From a checkpoint of a small encoder-decoder image transcriber: adamw at rate 0.0025, 13000 steps.
Rows from block 4 of the image encoder, named by matrix and row number. Each number is 128 + 24 x the weight over the matrix's rms, rounded and kept within 0 to 255. All counts start at 0. Numbers have three digits each.
# dw0: depthwise 5x5 conv, stride 2 (encoder.blocks.4.dw.0.weight, 112x1x5x5), a 5x5 kernel
dw0.0:132120120109121115131164129121124136160159122143140168178157125134160158131
dw0.1:109091128117098103100128096085125086136111119109072137136128110069113120135
dw0.2:129117104097108113090087102126128091102092130114112101094094107119121100106
dw0.3:123124111113140122101114148130116125163150146118134169182138118144177172146
dw0.4:132138107130153129136116145179133130099144179132136096120189137127155136149
dw0.5:129142115099103114096099108110114093124140125126126158183131105150148142122
dw0.6:094131123114123143100120087114150109090068086150122124099105144147137136139
dw0.7:123146147115094091130162126116098150192129111109156150122126102162122117125
dw0.8:141131114102164120144148113137122133122104137077109102100127060113103085079
dw0.9:102105089096099113097102083084130112097086081118124127120120122134147121126
dw0.10:117087088113106131112117142097109106110105057118122109111127128142144131130
dw0.11:083130141143082077121133136088098116128125102089139135139098102142138113074
dw0.12:129130136144151139123103108126139112061084102130099090074088132096115099114
dw0.13:138113099100133134097098101126121088119066119108095098085115105102097116126
dw0.14:136127108117123117138129125110081144156142091087149174166121087131130146125
dw0.15:122142171155117122155197141128127155182156143126138156140132133145142117116
dw0.16:164148125147140116109120148127101122129150132085119111102103124093114075087
dw0.17:104106129120115093114164145135132141186147127126160179130131127125141094088
dw0.18:123143131106102133128087074122159134107129139135107111153152082120134147149
dw0.19:141135152161149158149161172149138118147145148149119127121140127072081126136
dw0.20:110080104108110107111102096110130127130127130142145160137134132154169176133
dw0.21:154129117126157138120078101109117119098091101119112085092106125117123108125
dw0.22:134166115113134137128125127132134139098111118117108062109089133112075096077
dw0.23:114143150151124140140153163129108106153131122121134126113122078074118069077
dw0.24:098128156158114089134168149125117140180166126125137151151108136125131133123
dw0.25:127137141155114111130186159133149142139163163148133112136122128103080097111
dw0.26:128113105102120126109099105107128138134151124125129163174120128135158179117
dw0.27:100104095109122126114101096135114151138106113106145149112127133144181175122
dw0.28:117100123122121096093112135133128145158150114128138170173102122130160118115
dw0.29:122130139142132131162178157132134155168149108133160165152137122127137160133
dw0.30:144162121080131126148087094125133095059100146133097092151143133134138146141
dw0.31:097118155165116128166170160098126155135125115148125109119130130111097129137
dw0.32:142140144148131145173174151131137170177157127131148178137118134142140117113
dw0.33:136108078107151136116092088125131130067076123144121089072126135152120113137
dw0.34:122119137133133093102099120127086092080094130114123100083125125135132116131
dw0.35:075131105113138107100095102122128095103106118133118096091123135108103109110
dw0.36:113136136131105094111159111090099096134115105123109105118122144143109075099
dw0.37:146155117114156143142127085121133150098076133137156127068122148155130097139
dw0.38:164115099132160144082099125163144093120109132107084096102148115109109107145
dw0.39:111137154109126120132159148143126125174182148121118158170139117125151137134
dw0.40:137117105106107156107101109118138108103085123141122123124103116134160171118
dw0.41:139128088113125123139120103112129122148159126126122166192162131123140169147
dw0.42:125124111110121112119114113097120111127128079098117068133086108145100112119
dw0.43:134143159184135136137160142131136135126112109111112081070107127112085120129
dw0.44:128142114129159124094073102138129079098099131128094100098112135106108084098
dw0.45:123106130130127119133127100099105125126092112099116113099075129118079089078
dw0.46:137127140168151144127098102140148132110094092113126103084086101112100105098
dw0.47:137118114184118105111124193135126133124187141114118135175143113106115139135
dw0.48:115133130173135111134153166156115119129141149123108089132146106119093091110
dw0.49:136145147141144135145107105129132138097084096146110086103070128106075114105
dw0.50:122124102081086141113106108101150108098093092132096091096112132094097101125
dw0.51:162134122119126152147106106121140146126101108087129095079091100135124109135
dw0.52:125120149130141107095123155144110096122160129115085102126103091107135095078
dw0.53:126116123131153122087108141150102074111143137113085103147127106097106150131
dw0.54:132136134139096137166130136083134157140125092150171139129071159167131126086
dw0.55:133172151132123144157126114105152147100091108145110104084095159150115096100
dw0.56:123108115127124111126127154123139142155168142133149169173173122162158142133
dw0.57:132125145124125148141149125119164160135106069135148115109103120120090088100
dw0.58:125133096099110126132144118128108148150152120104143173188145099127125171138
dw0.59:128134155159132138112129125111126089112094100098085085102100110118097115088
dw0.60:071115112124139094141132149136132150168141130140181167158149116125138150140
dw0.61:115124170149142124131181169144139122144171163109112111140145125116114114124
dw0.62:097105084097108117130126104122113133136136124135133185173133112132164155149
dw0.63:110177136142121127145129136122140145119125117160171115115091137145093110114
dw0.64:134142134134141128115091062123140116099070094123096115113075140117118101090
dw0.65:142119086099135128085107073127119112116094111134108102069110122098110106129
dw0.66:097102110104153084137115101148083115112138153101112119144152109102140150153
dw0.67:138121094113113121097107115098112110126092079127103104099094126107125104130
dw0.68:145137109121126143178140125098142177166136099150151156141112137147118112118
dw0.69:110140161163119123162187156118132148159148128124125137095118126129116082107
dw0.70:130130115117129114123109106110132098108107105093091097097099131122089109108
dw0.71:109106129126145118133154149127113135182171128124133154174137119123111132113
dw0.72:124137144147137119116128117132125104113096090123098122068080135115081092104
dw0.73:131106101122135140134112130129118153152141139133170188162135129156158150125
dw0.74:103138140086127123116116071138101095108114127126106090081116145157108091121
dw0.75:131128142137133130131162172148139132179186156131121153164154125125144136120
dw0.76:139157178160115115128168138107091114124126128120101073106142129124125110140
dw0.77:113135146128137122127160155123125131178164130117124168181141130124168164151
dw0.78:119127159130148132155185159140136145174181135123132153141116133114138148118
dw0.79:118120134140104088134144161104109132185169124121118129145110122108112130099
dw0.80:095144165130106096136152118112124167142114118112160134093112118172125105118
dw0.81:116127103114084114096115126100122129131131131146156172165121124139168162141
dw0.82:131139097126135117155097069143138149101055139128118080088112128116115093130
dw0.83:133126121119138110087113116117128119130109102138168183171107131160157132098
dw0.84:120131132138106160155144115119161152137088116179147117100121142121111092133
dw0.85:126098097083082125092096094088114121098089085127134128087121129142119094122
dw0.86:116145186175133115164179130145114131145121122137132102100108106109101113111
dw0.87:128106141139146121106142161146107156152135142146164132091125105122091061095
dw0.88:153111112142117111094121136101101103128101056086132150092096053114134115103
dw0.89:099094106094114104101122116097120124134149135131126167160145131134174169125
dw0.90:152155124157169134131137153136129139157140118122120172169128119130158147135
dw0.91:118139103080119108155128119145112167152116133119159164141106118128144159104
dw0.92:123108109114141121113073110147124094096110107137112098122081147134118098100
dw0.93:097108087096109112088085138121113093091150138120119110149145124127125124136
dw0.94:128148144150124120157178151133127171182146127128172163147130132146146116140
dw0.95:144116072088132144107078076115126123080079121132139105115119099150149130122
dw0.96:132135127141127124113149169154129110138170148130106116170155116105094150162
dw0.97:137101092095145133109126138132138153160152101112166168159105122153160152113
dw0.98:149121112094131154140153094122129162161124140120132173177142122098111147132
dw0.99:133128124128120135103109118128119112127112115111106148155142141121160198146
dw0.100:138133139146134116104105124128100094091089106083082109087105103096091093091
dw0.101:132155164147141130124171163140134134176177166140136134121131120108111090120
dw0.102:142106132102092121139133140088108142148135115110145193166126111133151176143
dw0.103:132152109065114148117089087111119109095101152114085096126152124098094133140
dw0.104:120117137131126125128176145126116151206159113109134160124101106123133113092
dw0.105:127144156162121127150182169111118129155140147109080117127137135110111094113
dw0.106:143145150139115127137173154143118152186178156108127144154138100124132120127
dw0.107:128134104094134130134112091088125108124106102113098097093107117094103083136
dw0.108:133104091106127124136071082120139139127141129117129168159145132119144160143
dw0.109:132105105127124134094104109106140099120091111130102096089120121125098103113
dw0.110:131114114125134111101123128157112105081142162111114152179152121140162137145
dw0.111:134123101129133132116094094114120113150122112123144177180146123136163176127